Weights of a small segmentation model.
Training: 26800 steps, batches of 64.
Rows from block 2 of a small segmentation model, named by matrix and row number. Rows with one number belong to one channel. Each number is 128 + 32 x the weight over its row's rms, rounded and kept within 0 to 255. All counts start at 0. Numbers have three digits each. After the name is the row's rms in percent of the matrix's.
After each channel's rows are labels from the 100 images, of 14976, where the channel reaches its highest value: "responds to" is what is common among them; "peak on" is the class under the peak. Only what is clearly more common there than usual is listed. The data: patchworks of several textures.
# convs0: first 3x3 conv (model.mid.0.convs.0.weight, 192x192x3x3, standardized in use, each kernel summed), inputs 96-191
# convs1: second 3x3 conv (model.mid.0.convs.1.weight, 192x192x3x3, standardized in use, transposed, each kernel summed), outputs 96-191

convs0.123 096:173141091126077153144139099119150181130146164167150093132145102044113175170133162161174087153116116117142095172137125144125159152135084175151185164084140147157163137107155156150148041165113118152078123154071146104115106128089122155077150088143131147067174120169155162134087109138124095127
convs1.123 122:040152147145086083061124174108092093138045118139104097152098150105084118102153132057145152099134124066115136162043117084125146126131127040138147188123178129163125133167129119121190128127105156163171129191154123122102140085157093150162145128159124162104081122108155129174161115155093135154
responds to: cloudy; wood
peak on: wood; cloudy

convs0.47 109:143141115147209130124184064131134106067112138172127171168129137124134131119116142166118154119110141076099115160150066154175172114099210098185142064113135101168115110116169111131144098116087107062150064125105089149151148124117139109111171126148135169167111119119131051123131159117119090086
convs1.47 082:142079112143152188128151142105067166145085172160122121093095136162093151155108135125136129173135138125114133157123107120143193127130098132111099166188124164145181165174075166130141134145172136183150161164133156169163155176134123206125100151129185172178148176140101161158151151140148156159
responds to: veined; cracked
peak on: veined

convs0.51 092:127118114130094162154154129120151121106151144158172098156152151169162110000108128135140106144145162155157136110134118128109133137175071145147131139134124160145160142138160109160156153000087095181074180128101116114174048141101138115141129082108137141067098102173118166141155052135152125088
convs1.51 103:076108084106163090111118118111078098152130055095153117153118115127071085156166132145098156077132071132115155163119169107134120078084103109126125140110187121123118127190117110155100109099168125087145139147128153077151184106112158165139069171174141126168108180122113069144129156131095102180
responds to: rings; spiral; centre pattern: rings; centre pattern: spiral
peak on: rings; spiral

convs0.81 103:067120122100148079114082145093123136150091120095216140203135148155104142092130099098095118206066079066105116127092118103154114104095133125108148114103131150092142119103076139123108138059107096125122132093129124133079133145118101133129112097139093104092137106130115109129223187104184114121
convs1.81 101:163140106135126163159172102128141090126125140239082113095099079114151081121090133127083193089145206175155146139154201151117149155079120130154141138090079093156129126159143074160166153145161127122134075130117132138154102127155136137125070143173152114167137181137098098081078128119104062136
responds to: crosshatched; plain
peak on: crosshatched; plain

convs0.165 090:135125154113132144189149107140161150110178159117132079037115137117116169079156152151171140154154155170128156153156107138107131140164109133136100143119167160150192143074117127148155110121120145158180097140130138161191094160141188155101191123162147103166121124103164195183092121143117140173
convs1.165 083:139138197148135120073096138137098150180137131123120145168132162153162142127092132130124154191168112136120099141116168107158106081234157156116172160147163124100122088124108158072069146135101090098104144087131144143095139198125085106100105185109128088102140108216082116059154168146107135101
responds to: spiral; rings
peak on: spiral; rings

convs0.2 072:114123145132136165135119119147173149150119145148115159173109098088102121126140059112131138102115125076131110121190125122115167154116174109114154116179119096109097159121135097096149073145135120146123131097132179157069110090130044107135097134128124117137149139125125141125085137181141070076
convs1.2 083:120147151111136149144085092156150174136169096082112074091178161087163121168125163159095132165142100190143147159147127155130126121134118168115107157120142195062104099155123104061092143182132108137097095085106113140056131094080148107155138151121154127111120097139021112087133093085108159163
responds to: patches: five; honeycomb; crosshatched
peak on: honeycomb

convs0.151 105:155125124150050157197146134150159151115175145124114113105139120103121090059132124149184069083134128128142114176155143145148170130139143141163110132116171121145112144131109134154166107067142158128150149179103174124181134104122187111130114146134166185137135161153172194161081124181134135103
convs1.151 103:115150209072130111106122148128158135135194087144127181112138153128151153194105120127073152128114142157174204160160102158148117126150164136136169142159132155120157076128122127128088170188162142114162102111150079084078131146111083124128084113169109110142170151146084074127180141121094184141
responds to: checkered; centre pattern: checkered
peak on: checkered

convs0.90 124:136149109091140119131183112159156095095144089173179161150111116181154131168146156135071130131165134161163146116135144197144167154115106134173102065127146087152181110166170127161140131146170104145205149174152069136134120121115118161081162092121145062128158115106181127160165144147128121133
convs1.90 092:174108149192168175141138141107115178178159160141161124169083132109143150122119148116182165111108150192119130137169124141161131125184174140107152181143130108133124151142138132172151205109139120141108166158149184168163138126151119147132165155171170178132124177126157148117149122181190121125
responds to: labyrinth; rings; spiral
peak on: labyrinth

convs0.103 076:170147177168103135129168155168163148164134147146139129123134134089120072022149220113144152092137152140171158176119087158138141139151153096125147133095099109161166151143133125136159035131121073102091139135128168104110138159106148107148067182081091156128103116172135163125116119116103135129
convs1.103 088:117149118142158146105117126119101119124120170181121113105101137193190138153104135143117132103166101123141129147166144163136225160115123174168159127121172167145121114116130138151125160075071156122125157101157139156102123126089113186131114113167190141163114163121067094158144091056105156116
responds to: rings; spiral
peak on: rings; spiral

convs0.140 101:163139130146052135110130111139133138183116145144126168144206075156126097163119174112091108129154102137136129112142107129136132161112146152131189167117148169125129135054041109125120124157151107094120079126141170155106156086071101139152067188113139094133188174146128133120092137118170138151
convs1.140 119:109098110148143088082147102128131118138092106128114114065098059111090133129170113124154080165129087127088137077108124070087077098026110075086130095110180099109175105117172138166124119136134161146144084099087125097130133122104167158104202136161110166160117082017169117131138124125115097132
responds to: veined; marbled
peak on: veined; marbled

convs0.99 069:143124145130112137137127112185145131161127129159157110084118083131157040123138125099109100145165185124175174147137093108141169144110121137136125097081167163159150161158124046127164124175170164149158144160199158131148115165135152131077094075174171115151145170087136178160146094175082100099
convs1.99 091:152090123158147144120130125086147163166168077144141132079129132120149087143112159179063129141118094177103150101155156149153142131165131181107167116079080121055130060112186112104110136152032101136098098014069136127096061076110136088108179133100072113084120042139106154110103117075133169136
responds to: rays; centre pattern: rays
peak on: rays

convs0.133 092:137137178100116128097164085190151121128121034193170158148175120141103138151124159103053118136134118168165150153131139170174186139092108067158099052090134072187170092158154168144145114109160134115166151168133071111120102134142171145130106118129133129096153147158163103130158165162104141140
convs1.133 086:182120127207170163115166153111101169170130175141169116145113146158164151156139145137212125132179130130096090141156147111143194115129158121141147187140156153112122090145137157192137123131041168140102196096163192198114132143127122151124201138154127157148084154129114166151157091134179130107
responds to: rings; centre pattern: rings
peak on: rings

convs0.141 120:090172105155155115137177173157176124160161107168143161105128129161137103056152073137137149186151155130114101110186163091163168129084170085151162094111173161095056153124137053144154120014087116168107120117109130159168119116090130162115147104205165117133181115076144206166119141135173094113
convs1.141 107:127107125105146155096131088116088149157089139121122090107129161045096156143127181168148118133142114124094118085108122127143132112193087128112102183202125153147167136185091162114139092221166133102143176129097183066119153121087094172125109125136101149147063170148170089106072138144079140152
responds to: plain
peak on: plain

convs0.101 119:144146094140170156133130122122129175135123162115170072134144125151085120182114197158134129077145128100133111146146137116158143123112066159125122156060146117167134151040121126132156179160133100106120118129110168147144054154091173152144109159133134160082170175158149153131087054144059131150
convs1.101 134:114123131160061128071152156105128095132087067149090156120156207135120098085127134139185140178125139116064112111111096078127147134134152093119192117151130165126096132153154129125192134130125130170127135118097129134124104081113112114127128122139129099109131128103179170147058143166189165095
responds to: looped; labyrinth
peak on: looped; labyrinth

convs0.69 120:172158145089082144100151140156160095178190105185107096097133161168152093167147137128126122187184166158146162088165137186159158157201085129149128159128097080122102143106159063093108129142126114130119158138154077175127094076084093141130156153131121111120102129198101158084131066115091147148
convs1.69 126:057095070115175127154174131136140137061080106125093159182135074117064155077143083181076107108110102090109085146156150082108128110072162115137091129088161134125147142128078133141155120096122137147143170139111149110125167158103152125124148139107146139111164076052184084171164198181180117118
responds to: labyrinth; rings
peak on: rings; labyrinth

convs0.73 102:162108136091120164142179122139140069149143124157186128180128136160143121118137134110069073117190143180188137111152094164090156153123119096135104094097123082177149135130176099157144136145128126121152185167096073135165102162156095162097153094122166116116140122076152111148186118117119160080
convs1.73 088:146145131159161153142112068085084161173137112066168120161100135133111167180133167165172169082078122162129112135118151153148127135168175139127152174148145120109139093177116130140108186123117145117074079099123181155138116133119136110151090180132094168099141169159127139144114183163164143157
responds to: plaid; marbled
peak on: plaid

convs0.33 083:142150153158180110110139076126104139140114152123174164174052169050103110124166134135137168135149131126089093132167106166112138085128209079092165104089147177140112110128180128178133111116097066099159098075117137105140137175105149128139124152130138146140105156135101114106169116108092063102
convs1.33 081:160115108085143130091102138153112106111088157098070145059130130135159162082065154109116108185149118114111103161106062065129130129082103155120103131203126139159185157112063127083148115155200157161122163117126137144140097131124156173093104161139161147189204153144131109143081160137114147113
responds to: bubbly; rays; centre pattern: rays
peak on: bubbly; rays

convs0.113 077:107179102115089111125132200148142142140124132132142123127085150092147060107108153127111152147105155134146133110175145160151149148137194138149128147120155126133145161137067113176171074197136126140108171151108161072155123129106098175202132117116201110119100157176154208141124104147136147125
convs1.113 100:142162133190151173074119078100133178105180162157139157082199109121141173175177134150155135174164133211110165117155103112129159146127092145166146145170149136085099105101141117068074193093110114164134148081143138176094124104114150111123160119153060160128134127130069077116097120079096147176
responds to: bubbly
peak on: bubbly

convs0.162 089:127133145139127143155128146097137131127111134108181106138156102200115167179130173155135077120153121124114095143096116139109134134159079167136160144076136128153147133059055125164142149179112125095139066158152181195144093129121120126139121189142121143129179123135148166164082103137091174192
convs1.162 112:107116117164112128111151141112089124156086112149112100160083196076088103096111129104173147162082151134099127098112116054136179096180129115113139119086105130163096124121186136117128124099120144164077109147126150055124163123172147163145182128175130169137135162135135162111075103155199112124
responds to: marbled
peak on: marbled

convs0.144 113:112131142104085124092117123125107109188097115135073143135178116141146127108089114124096159060118132144117166116136123102155089144089136126109221194087135180127112160065086123125144116125143104151140125114151122114143145097057134178173126187149140178131196167136116057113162160100137147207
convs1.144 129:119067110128159073160106154082063123103147145117124134111061137138103112120139132176123102142097135111113132148098156121167131108138092109143114078175162169149146095233191139148114109113159151155139193148124150117140111105091155126094149121158153080122134137157100084173092114159115139144
responds to: looped
peak on: looped

convs0.160 084:157124091105116151174139169139134151090161153135090088184167082072139163103169105190145121146170152179160121187125153126147140133102115147155151188132119167186177171117108105144158022102174097186129120146098124075174091130101150156080147093084146128117210159121165129172123108144163162194
convs1.160 110:113121148113146127096045104094086134122112102044128140178076135154123164176079125080131126110139108169132135208088132100105100082186130113051137136142125092069096111162118175120050160126094125154127138129157120158085129167153157101163105130118074085127089118092093109099164110111113120135
responds to: cloudy; plain
peak on: cloudy

convs0.127 119:143170119154097159116138140148146115024137147130159154053081145104119101116128168121072227115140143136132101075167113157154130134134210097119140174140137183123134148107079092194145126097140124158153174136081097130125111148129106158199146160122163150141122170111136166153114098135162178119
convs1.127 138:110137119166154110120178131134115094063119115177129131124214137122154153125144097141060085068071125095117127136103068065149136096134127103161128081184156161162170138081130138095169134141183153139167235151131115130135112143124150134105088115159133140122166133116179050182118086193099193110
responds to: bubbly; centre pattern: bubbly
peak on: bubbly

convs0.181 119:079140058118167116135092158093086128088129101104068019042130115111107129110118117148123131129133129139093114144095178107074132113145044186090147167123162133130078152155134157076126140121135098138131103161114163129154049042129166136116094143143124125118143133202140152119121024146084107142
convs1.181 153:139126184146053102128127076159147121175106165140115177164171138144118075151154146168182121140168169136135131141157064123103107139082161115119148086132165105132164143094081102139165162174162139140157161123120111138115161185119173116142155125162147138172107108049130133135160191115176123167
responds to: wood; scaly
peak on: wood; scaly

convs0.56 080:139143172162101161101168094190194127115137163182131127161088102092164092112158120148097174165141149165180165078181125143137166182131141118156133170155169152130106141171116084167147118045101117148127092150148162091140120109104073161154087107134189129091058091134153161136133116151161115097
convs1.56 087:130151140099147171142147113121158123092153099119183160138127152112134149186105151102076107163089120131136089154136029152129159135147156160100127083105087146123130105099074147163141122138157063116083157112103112198167144141143152098111167162111124109078169135180140155141036155153196142181
responds to: wavy
peak on: wavy

convs0.42 129:140112121136199128147189068166163106064147116177078161146142128117155143140152146140122165099112151077141139191174065150186182143116161098189122092122123090187136148099171128106162110173096130084155078155130112134141158111145126119097140133134151194164120134131143085143125168147106099123
convs1.42 083:159116153157164164138131162135095179177133194145169110138086134167138135137140156084157148173172136150137112161139143139128183140133126137116107181177161149135149159188109164163142187144143139161129132132140159177161138189143170179148133161128166173157131165127138162127183164171145154164
responds to: cracked; veined
peak on: veined; cracked

convs0.38 139:148106116104169131141189062179174117054153108184090174120141110127146133126158115118136145116117144060146152196181074154184189139128140109186099113139123070174119128113176140067133107150114121073149081126152108143117169117136120090078131113137133178184114129145141064118115175154105084112
convs1.38 074:171109160168161112105133190144120192184139197157171104141109139159166121142138160102110138200162149150145126144125168145143175139137129130132119173151139137113158156188101131180159141142120155141134143114129136179133159199149181176148156142120156174133123141128132181115201154138153124139
responds to: cracked
peak on: cracked

convs0.147 117:110153185180107065099110045095096129150104113107066086162099171109118175126129090114144093178132091105089102143100159134088106100148107103116154117174120173110118103128032143111128105156125125152152168151127168139140100067103125129171152132144139086117133108167144117159121102131145255105
convs1.147 152:151128137116069173172195149150170137126185180165132154098146084146155058142173148138124158075148202163154131134181144167141161181090153131188130142163143148115185108105198140167164120145138157094152111098160117171146137126120138096149073120157130129181118116088123125152064151128119088125
responds to: crosshatched; centre pattern: crosshatched
peak on: crosshatched

convs0.146 097:130117074168111166167157136130133168137153149125142062131125111106113156085135122173145065084153131126157138135139143145130171142107016162150149161099153114140124148137141156117151114122126099100116174158097155102152042162134157146118077102105121144069163131131145140146136027129088146100
convs1.146 110:131067164175118097141109117089084090122110105135163175181149192133135104168135166143187118146103135172107095198065101119087122144106142114111174113184104136088159133141128104155103111109081123124175146125171171111129087120119117153133062145135081089104067126120122167126158160141137121126
responds to: patches: five; bubbly; honeycomb
peak on: honeycomb

convs0.111 102:118165138167115130083122146107087108117109076126210116155118110151129111113078166095114154139118080124112122137136095164131123144094138063128079084155161137161154098110145205180175141129074144125110131130140069138150116142178123154129065059151184187126116164111154134138188144145129108089
convs1.111 082:163098137138159191125206103134168173164168177171131140148140169148155156153174125211175120126166168126115157142178160147158207170150126162182155163148100151117137139178142142109150092168133144126099170090162179164106166122097163144122143168117093145096125164154117124129115130110125184108
responds to: spiral
peak on: spiral

convs0.135 136:134157173222121147128166177161161158165141183166158080109132139113119118127149180152172170120130149143162121092187117176169167164091134131163155143108136144145129140066118116131155120130132130126142124164099124121167080163163161173154145117137163170140111163125171142144147052152096216080
convs1.135 137:197109114103152124134081097112102112091172119189155187115154236108196160127114123093090144153120126160123134126087112112110106144155136155105148112172138184110169130184109130138121130110137118144097248123167120169126073095132141112108083110125134126113170143245140108137062079173087187151
responds to: bubbly; zigzag
peak on: bubbly; zigzag

convs0.45 113:170115126119201146099134116131126105113119096128101171109143110124104092089104107087103129156131096091124124154154095133161139123103150096117102059158097101132114119091186162077101121162082171062095092071136119134094152136183046115101102140113128221168094137119094133074083113121081088134
convs1.45 080:114148105118143076134113117140147159139148164154140095100148153112085096150150157169134125124129161125158135123160080131081096118109084119085159133150146105142147164232104125137150162109150096127117152118073120130082114078090202110177117140114079116067149112130145080099134189103167145116
responds to: cracked
peak on: cracked

convs0.167 119:157162069142085159166175131184195196062168179161181088195168132125142187045154140174150110166152154149189143157196130164191153124125081176173153152144140138106137143170124156151123086055122097161086154132090170120138075124113147145098119115099147112121188128150141117128143094111138111156
convs1.167 153:045138091147128100047096182083090065073111072107072122178076047141104101146121124010129131092091109074098121179070129092126133117092124035090115154108124143133085140139126120160151151126101129121145116176192108145133141144151086094134128125135115128088076110083136143134167132160129113165
responds to: plaid; cloudy; centre pattern: plaid
peak on: plaid; cloudy

convs0.10 103:127095127043162170148161067150153123077128116149128122177168062126105182168092142158077155125139146163133098161143126146143152160125135160154129164000103129160148117143107175096137119115134083157146093160154123112152116136120179132120065167111132147149168124152151041144103151154131091181
convs1.10 104:116088135164164146129139172081103124172104124100140117172091176180089100104166149174177146151124150151090120181147193111133133091131136117105147100102127103072112127128104109173134133138078142087094149099123124109112124134135148105154165116166084102135103147125117188121148097078151141113
responds to: veined
peak on: veined

convs0.37 104:121096115095174129148091230074081125132123116098168145180141023116127153091087113158062136211094098173108085092096177108100120132097113158097140153186117110139114121131128117119118125119132055140129125129099103113151060120071156132120103128105124152174185151101105167127150085111186129118
convs1.37 107:070127126111092132059155063141075107145066151127124141210129211170106080148123129127194103135118140076104127180105083095140185151159084066122118109171094040159133129142121147108143133143141130138102169138110134130102168169154144125101135128103080113119093128086144098091096118080093063135
responds to: plain; centre pattern: plain
peak on: plain

convs0.66 075:177154164144119116158152126134156079135127132128172148206098128154118127155199191092092091107148133155188155142125084195131153139162099145144151135137116107136175141119123085155123072128123089152113146165137147126119089165114132118142154086123143076123118115134169157155236155109137186133
convs1.66 075:139110116102146194171135130123092104142095112152117138151101096154131163116063147119145177126125114119099137105097200126129202117183165132134131152129167159147123157101144132145114145119114174183092131132189116171209094174132135131090114193167154152134088159165115143126103069141118123115
responds to: rays
peak on: rays

convs0.95 087:088135106125118117140178108188176106145120095158161103105155206124141104177135125123104126097081137139126122062156119125172128156103076140195119138124162160111122139105101088138155154125130109140146176191122100085147129105089078176121166111206177093152061119134196167186172132164112103164
convs1.95 104:193158170189123176146121195107178145135171190171146152098134083160195163078128163152148138185159138176202155154142161164182133166146143196144175163088108107167122098099109181154108130098152096157113076131093134157131106134128128109131153130131135119106155119157089119121100081112120110111
responds to: patches: five; labyrinth; honeycomb; grid
peak on: honeycomb

convs0.60 091:141143176132151154132161128156195129160164152167149124174136109056130125121140171109144161165171151194177151135158113119135153122151102130127151133067112150130149140140153106134102056151088129145139134112131120116174084141148199127149163140161120118136141105104115147134163110126131105137
convs1.60 086:180077151092150138138051099097096151116172096061095118154086159132156112161081126097109131099137134091160123142102211189117116106163141156066120164160175136120146189101089108124078081093153129153121164106121138120184104143126104129100098158109135070145136141174053079116112204105068156146
responds to: rings
peak on: rings

convs0.21 090:109148148123027157099153106153141157143131158164131126107149107174088156166123143175142132111123134166140133152165116144165172199084110200161114164098107139112146125054027148132147133145136097126148078117139147147125119148123133149098076141105132089117136148110117046119087084135130095166
convs1.21 100:170134114161090121109129146114129092155127127125096096104110085093102097101174085054140145153093155131124113159132149090129068114080125122105116120020096149197114122138122087148133105146169138043115149205158086100124160115131137070183142123193128159194122142112141187132171123115084116154
responds to: marbled; cloudy
peak on: marbled

convs0.86 174:104041102120133096120085116075053128096083136091028100093118113119097139110088102135142109107098122095084110178080126061091099090117102127092120151127143128147159131120128148104133137145142147125130130124112137140143136133128209128137157141127144150139141135123112107142113139128111166126
convs1.86 176:159190124107190154127156110164170115095164109155175144152131164135154134142155116092068147142147116145162163057155107193153142157105138125158123126109126129149123161147185117150157141120155112143122147158160134154135138145123000143128116141138156148129135171137182157133133135159147154139
responds to: checkered; rays
peak on: checkered

convs0.78 112:081120103091060156139125094151151153152147146145120139141193136123106099120122068129119077147155130121160130112156150101134165142097117173135159100084099113108117137124235054111134125116178054132121124101204122104110194074100105125067131156098125127115205119142148128127070131134166096164
convs1.78 117:136096125087169141159128124112143112164102080108104142133111077147122090137126107112124137152137099114109135099118170121114070133057103168102106125132146118070149156070040124186123169112131168109129196134094139175197139141108124086156096127176135137124136096129121066111117165122114088127
responds to: grid
peak on: grid

convs0.57 148:160150124137172120121131143154153095109154081147150145132147144151140134160165144076105108093125108128151137000140114182152139142115148089138116085192109119084124115156132091100124132106104153162116140097171113151095158156156030110088099099134139088126069129127132188129144135124127122086
convs1.57 122:115119145104139110141125104165101136151084175131101102074188125085082173113128095188129142126153154118148113130095092091164128149142114174117120170106101108223130175098055166088160159140196097086149114186070096094129086130143083154175127115110108114110135137109153109163163104142113124097
responds to: spiral; triangles
peak on: spiral; triangles

convs0.168 089:143102140138129148159152126127142139173159169154108115170127123046149092151159124154160132134150154133130130178165119167134167128106143133139151135122144151122138119149107093176179106116133106135154123145119156124189163125116169136143168114162173132124196157084154141161131134150124140145
convs1.168 088:143099180167156155137099152093120169120106153078127126117126159107111158115074130160148144126130110139141080172113117081131147129166164169136121138190124139108136130083155149111055114170090116167130151103156151146163160145138115175125127172102107136136129087136121143128174146100134171144
responds to: patches: five; spiral; rings
peak on: spiral; rings

convs0.71 078:149148068096107154154156174155205113153169123177104088072187113159134151156183173125097048123140162159171184084144176127174197156188076173169110126094110115141108177141147135115158122137167137169122200158165145188170083111105164099120118165142109120172149174171163192149126113147163155148
convs1.71 098:114089169130148140131144143159124099143124133134171171190072217136136067143111146153114122096088108115185152153141149206139123145094106111102177146072118125143158148057203069162159096134089135136092104066124125069125119141155145182123123131137167095126061124074102115092122136081155146133
responds to: wood; labyrinth
peak on: wood

convs0.188 103:113136104129163128131126101138123160078131134129138037063117093120108141162140136144138133148149123115131111180146130111137142141112127169128132182113185141159136212090152136111165179148161098137153095170139157153182099152159151191148140137152197141113145190172183169164149052185094141128
convs1.188 111:142086171122110129111161136147150156179091095112152192175136194170139121074130169151160143168078116169145117116110106083135043087085157124090131124134107120100148126116085124181181152143130111142093170040080121135164102130125119105129100157097102117083145129111135108111069178111200151110
responds to: looped; labyrinth
peak on: looped

convs0.87 087:130156199155105107167115135171141092188106121116121105157148145131148088182180146118146153109162115159146149000120136138143123143111127099121162129052176101131134136105110097148141137134137086163156165124110170154124163100118041162151124132144173129134125136134158165152182135147115128169
convs1.87 100:116107062150148147122103130089131139063176122156167156115144162114129133126128187145078062191114110166128129179122132121149123118135171138116173117129096122077148072151140138150087129086092101122093152060081145126075048112108138102063108114102054087073178075138102109077077104084138142108
responds to: wavy; looped
peak on: wavy; looped

convs0.120 069:131173116167150123121153118180167120094163105138116169146172112176104162148160127098102163074163124130191146152187094095143175162115121158121094102097132143151136190115152128170187141078171141150128173155123075165179067086152187103135163119132158133181117117180162124176113116176105165153
convs1.120 083:164163123118154151132091157140169110154137110133160103145090142158095178131145131124119117131165088165109076106143177176099138138153107095126057145118229137094116082065080168092132111162179031103141137081092117115129127093097114163139143124123189161138121167139122102063137110110084128153
responds to: grid
peak on: grid

convs0.98 092:104151060162119144146142107128129176101152141148118039080132110125134139102140133151122098059136157123144123140151165148156177156117001162153139157117138088155098129124113161101163100153163138106115140141137160126136082117112165168134127113145147158105170161134147136146136025150075088119
convs1.98 120:154075193169148130114125110156140122176111113132148182178135217139119086144137169128193100169120133153102112176151081143079100150095177084070155073142132154091185109127164120163152164145145109129142167073158134123117129162143121105128116156140107086159124097119103140116195196092157133129
responds to: wood
peak on: wood

convs0.40 077:110165116036213159067122084118121082146102104160146176099190113134135172109088156145122160102127133084099117122136126092177119112154082108125074100165107121146111161187196106115153153170145104145134074108186110131128162134084147151103140152107114178122174142151116131110128127090147098168
convs1.40 088:097074125143134108169094175120101179122144175045082123139079170130105145122108108140169082148072157138120087145117150071095080128114123139061149140134136127139170141115124151173112140167098156202092118186102188089182140121125129176151216149116158089152142127092088138164133129171179135165
responds to: rings; labyrinth
peak on: rings; labyrinth

convs0.44 072:144165150104112086105108115137104097104099147124068074042141127110141087107152133112122162201110166148147129093089116150120114132066075123131084195129183116146078179088108131115182161122161133196156107157131123068181131111134197183146088204132208105195116185129151135169109109157138124157
convs1.44 118:146149132127098184201163150116191175136226131144165143175146157146152148133187165168124106152152116149179132173176165207164201136119150148178147094112113151068137054105104130155082157123100096135125146082081131149109093119083148105121128139130112053101133112125077034127149137106134185086
responds to: crosshatched; labyrinth
peak on: crosshatched

convs0.8 114:151132102116093134103126176144145173188164138148113153083171112172138086169148168117154125110148143134147163151156153144151131142160131147126148162171107145090104110161000097115101143174150121152094080077178122152097156103092082079091122117114112053107149135150082066080094178082149127188
convs1.8 117:077167121157108128061157068166134095095124091190149107105129157109143082115098136149154114111142175116157123104134072125115158115131100114116151123063114122152109138051229123198193098110125156136140076091109119105124131138132136175141120123138142175104084133096142174130139108127135130122
responds to: looped
peak on: looped